Weights of a small model that predicts nearness at each pixel: width 160.
Rows from block 5 of a small model that predicts nearness at each pixel, named by matrix and row number. Rows with one number belong to one neuron. Each number is 128 + 24 x the weight over its row's rms, rounded and kept within 0 to 255. All counts start at 0. Numbers have three digits each. After the name is the row's rms in percent of the matrix's.
After each neuron's rows are labels from the 100 images, of 14848, where the neuron reaches its highest value: "patch colour" is the nearest of a few named colours to the mean colour under the peak. Only what is clearly more common there than usual is listed. The data: renderings of 100 made-up gadgets, each built of a few solids, in any pose. In brackets: how many of the 100, against the usual share in percent.
# fc1: MLP up (model.blocks.5.mlp.fc1.weight, 320x160), inputs 0-79
# fc2: MLP down (model.blocks.5.mlp.fc2.weight, 160x320, transposed), outputs 0-79

fc1.90 111:138096134074115123110088129140152112146126125119140093085131134134175157156161134135131124113117104112154127122140115086164167133093138132173126122142106128138100120071121112118107065152104109156158102164128135084105120128140130121159117125
fc2.90 120:125118069168123114130120128147125137156110101110128128135174068076121139134124134154171131107146151143134085095169154137132116145143145145139087097070148136173098118145137095082142099101147114092138115132078172100182135125124077093107125162
patch colour: black (77 vs 23.8)

fc1.139 098:130147110087155133142116129123145089141122119105141139167162132117164171133139105133117137086153115131132120164120116162112114139102113121169076105112123129112126150141081182139142180105176113079102142147096154122146133133094164089131119086
fc2.139 082:130124100084135098113162136143105148136140146104129150134082104144104122151134116159118109137106184162138112109144092084136164114161112113120150155153102129126115138111114147102105108166165139176121114105139102182152127116142121125107134130
patch colour: white (44 vs 9)

fc1.83 092:097152067106132120153115137113132157147101136131114116146102129128138128140080110142106124116104078148119131129152119148135101177145110135085138116124079121122126147161152156078079131152154079157136146159094110084146141155111158157136123139
fc2.83 074:181106138120146109163119124101127112112102131117137150171081118147120103129127161088111081148131161122103105141108142139120135172103096118118103130150163136102135102127107136113174116126105170152127113113176084145108112075129090116131138114
patch colour: black (54 vs 23.8)

fc1.251 085:101147144130127144111130117149168155131129123083103166087150140124163139149153115171136097132122152098119110105151136139151120111155142140155133135165139129126123120119151113101139126125177117143163135136158097112111141122114110115154156126
fc2.251 108:133121143172157161122139155105144083145127113130134087129110142141127099094157120159150143149099151108171168132158121112150145136132135141092162152140156167112112107126114117125138113118076072134100120129148127134106114134122140123118140093
patch colour: white (39 vs 9)

fc1.25 109:117132175112158125149143121085104120141143110132159095132146112123160083142156141138116136140141106133132092112124113142154108136145164077132118143088126125089145108072127140156145080115111131174122121145114130119101120112145144117109129128
fc2.25 107:084136131142120129129155145163110137164148134129181157137128133114133148157126109138114151155142117110115067102121137142138114100115126140130139128167110129096156126107121153100115147123123132141132138194090154111117094125149113084088139176
patch colour: black (84 vs 23.8)

fc1.121 110:139125121121085093120115118123137101175126083111173095152138120094151152109120169129153151142110177101126100107121112101132141073129127127195094085196098153128093096144084096159101151138093116119157168116129131124124125085145122148153140111
fc2.121 132:115134154117174126137144163114129152136138163111091179125151135114106138148094088134075082163131116079068185158122103131110137122117113114093157115162156144131112134140114141126142166126122125080148163130142090149136171121108125122140124128
patch colour: black (62 vs 23.8)

fc1.45 097:131134148131136158124144160139160146114129157117129158140171129109146137146100159093102091137100166077130111121128160131161168115120137147141132110125123129112108138110117130093146103114095163140091131143112124113142111177165164125138151118
fc2.45 086:100156103147128156171131142109132088124137113095165100163126154138143135139126130129144166142132146174103099098161101148169114144105180135154147078122126133167124110145121115127162134090129133161120123161079161112115133166116124123072137126
patch colour: black (62 vs 23.8)

fc1.140 096:121140094120155109152115129133109091140142105119146158098138143113108105144107159160138163122116148139190145149149131133159119152110133156143135103148137154090140128083088144155123148124082166091104144124073111105120136161174130116132136157
fc2.140 095:114110175145143117108128158143116160123131098122119149123151130150142150095149102110123090096114114140144122179141135145094143135086113115125117130103150101137170112154173090125104125134169116119127101093164125151080087141156144077089120114
patch colour: black (72 vs 23.8)

fc1.183 095:114136107134160149105102147112086127108116135131144101164168160177189140111127114130097139135136155199124121141140064113111154123100146142113049147116109161128104107103131182166150135097175102111133127103101174108131117079126138135092116100
fc2.183 092:103132106146110127160122169124131084148186149089148176107109106125152156124136144120166150137153130105091127107145140148083117132151100132100169125128130107136130152101116079098063120118106151150122104133125111126135134153162144118125140137
patch colour: black (64 vs 23.8)

fc1.82 104:101149135158152125111121106118101182071153125129180134200111154121114121099114101105134131096106111139113112143148091129135109125161120161116100136094163105102099138139129158188119148088111122109107146129144134139148112125135090155130191115
fc2.82 092:148150133160135134100100159148128140157131176117100148120110102117130167106140112133106121153100163126158106103125144097142137129096106116114120123124144149115117125144100137069149145124118112115178175144113157110110108123113071084143150120
patch colour: white (74 vs 9)

fc1.57 098:124150138128112167134129159108161115134138106155125149129147150163120191109135115089122109182149155126123152120115131129104109142150130111133126153158100148116130143121137164083098140174110154115133184102124098119131106128119101128093140102
fc2.57 096:090157114155151140131110150136116095115142136168149145161119166117080096111108096194168090102144123128121094152188148156122088139112138157116126143109179160119128157146127096101107111094135139128140111124135163131146120188097133116129099150
patch colour: black (53 vs 23.8)

fc1.46 109:168128118138183180152113126111133105095137155107160131144147105148107122099141134160161166108083143146110111104096110133126100147144096143097108123101125154132087153138151118134120139113100096141114114123151107112125120140154115107144149118
fc2.46 098:159117119119184127123093167142144103094142119156163127162118148115141151106113136124095155089157150167139124117150163158095122131143107148097115114089134095148108114115135122169146125132100091178143154143035153150102144121079130129125103143
patch colour: white (32 vs 9)

fc1.142 093:126154091159124161141136159145105101172163113152113152154180083135107168109157125110168150123117128099142139150108115168139181118122102127120133116097116111079183170123109109161154122171084136131135153119146137137089111138122083088125118139
fc2.142 073:146099103117127110099122117127136159122093129122132135142071160146104148136156150135090104186126143136112101162108143102152092148149141110128125177185139144124127088099113097109096142148160105148125136115155073169126119093121170116174153114
patch colour: black (61 vs 23.8)

fc1.12 091:079161116140075138143109116097118118197171072128116145128102113124166144113082135145132149092147099100121127143130155134125102158149163156133142117130127135114147122147143144125110105123112137148117106183166070128129154152105103104129097099
fc2.12 086:119130118143091136142134126139138067146159141146140104149110159142108119104146109120080141154127148149162115103151143145093138098127119123113129092123154091134099119152110095144115095168108116137140099092098131125112114121147081137125135175
patch colour: white (26 vs 9)

fc1.201 117:113131123125150099116144116128133125134100137064155150160159142103161132139146115134107195103136087140081126123143125128128117153125114127127078152143134178136096122132095187093170155104177105130105145115091155126162130120130117102078149111
fc2.201 104:170140113120101140132160180119117132117131093123125189128088077122143164136147139111142120158105122143168124137054122098152186107139120124139190131103111128079134157135108157139107132146122125148123114122154093178165113120127145148104098152
patch colour: white (80 vs 9)

fc1.265 094:123113120119142163105132114090102138149158072139144137129134113141183143132114157128112158095150142115121091115123160146106129130125144144125123128091128122138121131123153121086101112110139152101133149135127118100160119133155136172143144118
fc2.265 084:125128120128106147149131157104150129082120147102128117132093110108103149165133104117123141145068166133086121129136104102138167127112136162125113133179187110151069121102168098148155110152153112147129133120105135087149134088096152098105123173
patch colour: black (62 vs 23.8)

fc1.15 109:115137141123152112178147164129108123091108103152143158064106109114160156115108133115164137133095123166146117077164100162110129133130124139132140123162101107093142087069147121134120108145137129148088140122128123139131136156150135157113158097
fc2.15 090:163078127116130125159117133103142121104170128146086124131115100112140139100109093109105138108101077118127139173129126082143162123134133114138172135100100122138141130144115126148110182134164099116133147149150098132139125101124083138107127091
patch colour: black (96 vs 23.8)

fc1.233 113:118134153141111163149108117100161120119147139140121107158139123147102122152104144134117124109114108181146125109107131125106161111150104147085101127132118113136108194152185135184158154154134093095134095110163127184128114106100117153186115133
fc2.233 129:108164113137118068121153116141119156140132112163119120171146185104129097114142131177140144139142108142148109148209143173122099121116122155104112083090147102136116140109106101109140091121135124113158126145122158123137094173151125150086150114
patch colour: white (45 vs 9)

fc1.266 123:146139179131136141155119124125157127100116153121084158123113085141148115138117115134083116093096131116115159108138120109183102113114132126132150155145146154150135123117138123123134146115121133118127073145176118106140101107136060120158132130
fc2.266 118:147094158148115112088150151167072141135112101114136155096171119120126107131173108137109111134134147152092130132112095111150156087142128157117127102124165142100096082145099155173135119152112117111157126127164118158080071155162132136155139129
patch colour: white (32 vs 9)

fc1.11 097:155131123114148160118126098123118068126097158082104087137102095146111129152126119126133155132091140110176106131176118133099128152157140116088117152160115125132124087148123123140134120131121130150087129111148123127164181142119099131105140094
fc2.11 087:088100130113119137129092140138134151138129118164149156120120133112126109070121158162109120149115074153133150128123135131120123140127126130147145136137155107091079090137086126093112158117179112111125130109133115124108110103055135178128151147
patch colour: black (48 vs 23.8)

fc1.185 099:100138103134097122114127113132119108144126072136123120069132132131132112120127138136111145100132142119118148124091137147141155110163184119100128140099145118144145083153176148177107121093114131120137100151160104100112116105111127110118127154
fc2.185 080:137165120142115114141115101138097090112129114134128099172144092115134147123118105155128139159151126149137085119140158129144111145107117131148164148117140190136092167132114123110129126134055105144138112147126165123122107180151111101155145144
patch colour: black (51 vs 23.8)

fc1.143 093:136123166189134183149080165133074112137138139140138167122175122140157116139129132147143163123115086131178125111091130118143150153119137138118149154168120151054140129123112124111132158127127114125131127124170078145082063105159133132124169132
fc2.143 110:150097133117085124098107085121155159134123079130117143131155157127105136105099136090145078092142172084123135172140138122122152111183116156151137111134148123131078146135135171111097140128141149097144144175099118166161142112129149165181101107
patch colour: black (52 vs 23.8)

fc1.316 088:118136118122131127145122160122072117122131144097134146115110101112158151133158114082114157166128106160138134126128138095126161166083132149150166109095111116047131163101114118114122169168157120113131146092153099113085127131141111116137164151
fc2.316 097:153121129124119114148081122133169137158128126138123130096163145134129131123122134123150096090110122114088136128114149151139137107126133100116173168139090148179141134139119157104148129155142162127083085180169122209142120130178170121120117106
patch colour: black (55 vs 23.8)

fc1.177 087:142168130142182138103128138094156111128100125144137143152131155115154132104131179104127126107133106117117119156129125129122165091055122164137133106140150152143086099101116121082134129165118131142157141080159152149116103129152123132127128112
fc2.177 072:085161121121141104149115158107135165093156128142176135166138115133128126154142175095119147144146146116108109107136142141116123115112133155125103101116095129144115114119098125144179118152104133149088184100103117098133139112106150143131142140
patch colour: black (52 vs 23.8)

fc1.75 095:132135117134102119159071167155171121118145140140129132113131137135158167071163118130124144111118183098161123105156138136094139115148107125115142129110158112101092144147121111111143155127128142111149105110153117104110122153154082191181188150
fc2.75 124:125124128149114120127145090140128145146139153117131105137111124125108110175050116143146079113157119162081158154121151135138089138137152118145095113123117134166134113100137110157149096110089107115127123113127140127165108115081123107103088101
patch colour: white (51 vs 9)

fc1.125 112:122138174180175152114108152117153114151121140082069136124129103168131122145131119103093121123157107142116187122128141104175100101117145138143149112145126148144084123100147124156125170145153132124126075145172125138126110104101104148158136159
fc2.125 103:114120141150135111135153141178104135094090131130169138142141202168121175156138136170117138111125135154118125152103072121126152098148068147110143115117168126101110128139101131131093128118111102110136170108155141176116094139076123138088164135
patch colour: white (28 vs 9)

fc1.48 106:109110148083144126162123117086116076109154139162129072123132131084088150134124111118141149134131099157097118135153163186077128125146136106094138137093148145152151172150127160157105170114129144102136136128133126122153066144117099139141145119
fc2.48 104:108142148141119132127120102137119143126132154126128129164127132115125136142133175136120160107192110117135113096158146115099130128115084107170099094158141100154103140107141155142133151129118118105158145157139092138137100129106110128134165091
patch colour: white (39 vs 9)

fc1.1 095:129120117137139114092129109119124147108135134132115119142159107106094130116141118135114131102111126181143120131132128168127091100159090107060151113139127125149143181179136189138152168122168097136135107077122143156136089162117131143117123103
fc2.1 095:135081130117117128086105141100152162142112114084098160116128119116125180140156156129137130134138133124103107106126144104112124142106160171180090110137151142149085116124151132091134091096103106099155140136116143138123114110155093094133140088
patch colour: white (34 vs 9)

fc1.174 096:103158129144086139118113095099142122102118120124158133123142152131160138116139173127124126139116132096107079103107107175080117117103171105089119144140128108098148124075154140121161155139106161139120141154164160094157166137124089164113083156
fc2.174 075:139154137152153106175131133113135145135134096104092170187099115115127155146105125146127116121079110110081109138114079117164112054120146135124147135107166141110154088154171147117089138158160118162085159110148127162126146138124134109096135145
patch colour: black (48 vs 23.8)

fc1.32 100:159133125101148165076157153155151121110147119132130147129122139132142099122146186148092139158110096084152112127134116138154106134112107130151199103154121134114092089094099119081112079138086109136144151103110141090074157161180132118138113126
fc2.32 107:114129164144107074134107131133159128171137117129166124134156139080136071107143158186150174120118157150110114143151132158155126116135114142140109073123118141108114170101113106147133088105139085116147118151117119116115116109151105136115142121
patch colour: black (71 vs 23.8)

fc1.96 084:132121092155160144138110163137121141098118110115160109109133162135145149100124161135105108135138148084143082134114130125120136162130142142125145094136132092148121090101130096097123174104082168174086137120172112084103126119136129138172184146
fc2.96 084:137095167105122165110138111182144132126108124137104100120149141143110128094103115146182082158149108176079095145178146152151116134121117108118102136119130111128097165128128134133137126134132075115165145117148158115098170133108097158085077152
patch colour: black (72 vs 23.8)

fc1.84 096:144111130134075135125143087160134126153142119119126159106132099062131144146083112134147142113094095116176089107131139122144125131139089138116136157156155110110123091128119103144133098141074120107127163185160129144121089158073147139134136126
fc2.84 075:132109137091129127115127161098105138095155129150122164173091111124134115102127178090089104151127159162129109117153118166153140118117146127101103163136131126121137134134143109125101140158143169139117113150107088122150149148139138151137102175
patch colour: black (60 vs 23.8)

fc1.38 096:125139112150150143138081102122169097094133177117122125132128123126105184110132083098140122073135172121083147123190112136088104144139129119136079135122152127109169138150143118128130148119110128152115138187188107115119123165107130133105135096
fc2.38 089:115099122129080095121133109185113123174110124106168105176131146116123119128150117197133150151173112179145100138166141176109097126120118153126139108129116114091103121133075139124151125156175107140123125152086131107114073116108147112111120165
patch colour: white (54 vs 9)

fc1.310 105:127120090097110125132107131132101102111114114141137118125123091152140135115111115121144149120129130098210114119156115164132127126146168129131158124166092101100131163135119138111098098121068119100124125160140132134178112084108143120158111154
fc2.310 079:175146130120138158148070131146129131099094159149117126126114118157158158118142176073112118135111130148137084168115130132153132160100101134111134143163136097116097112130133126127109135147144125145139120135139110083081151130111118151130111127
patch colour: black (74 vs 23.8)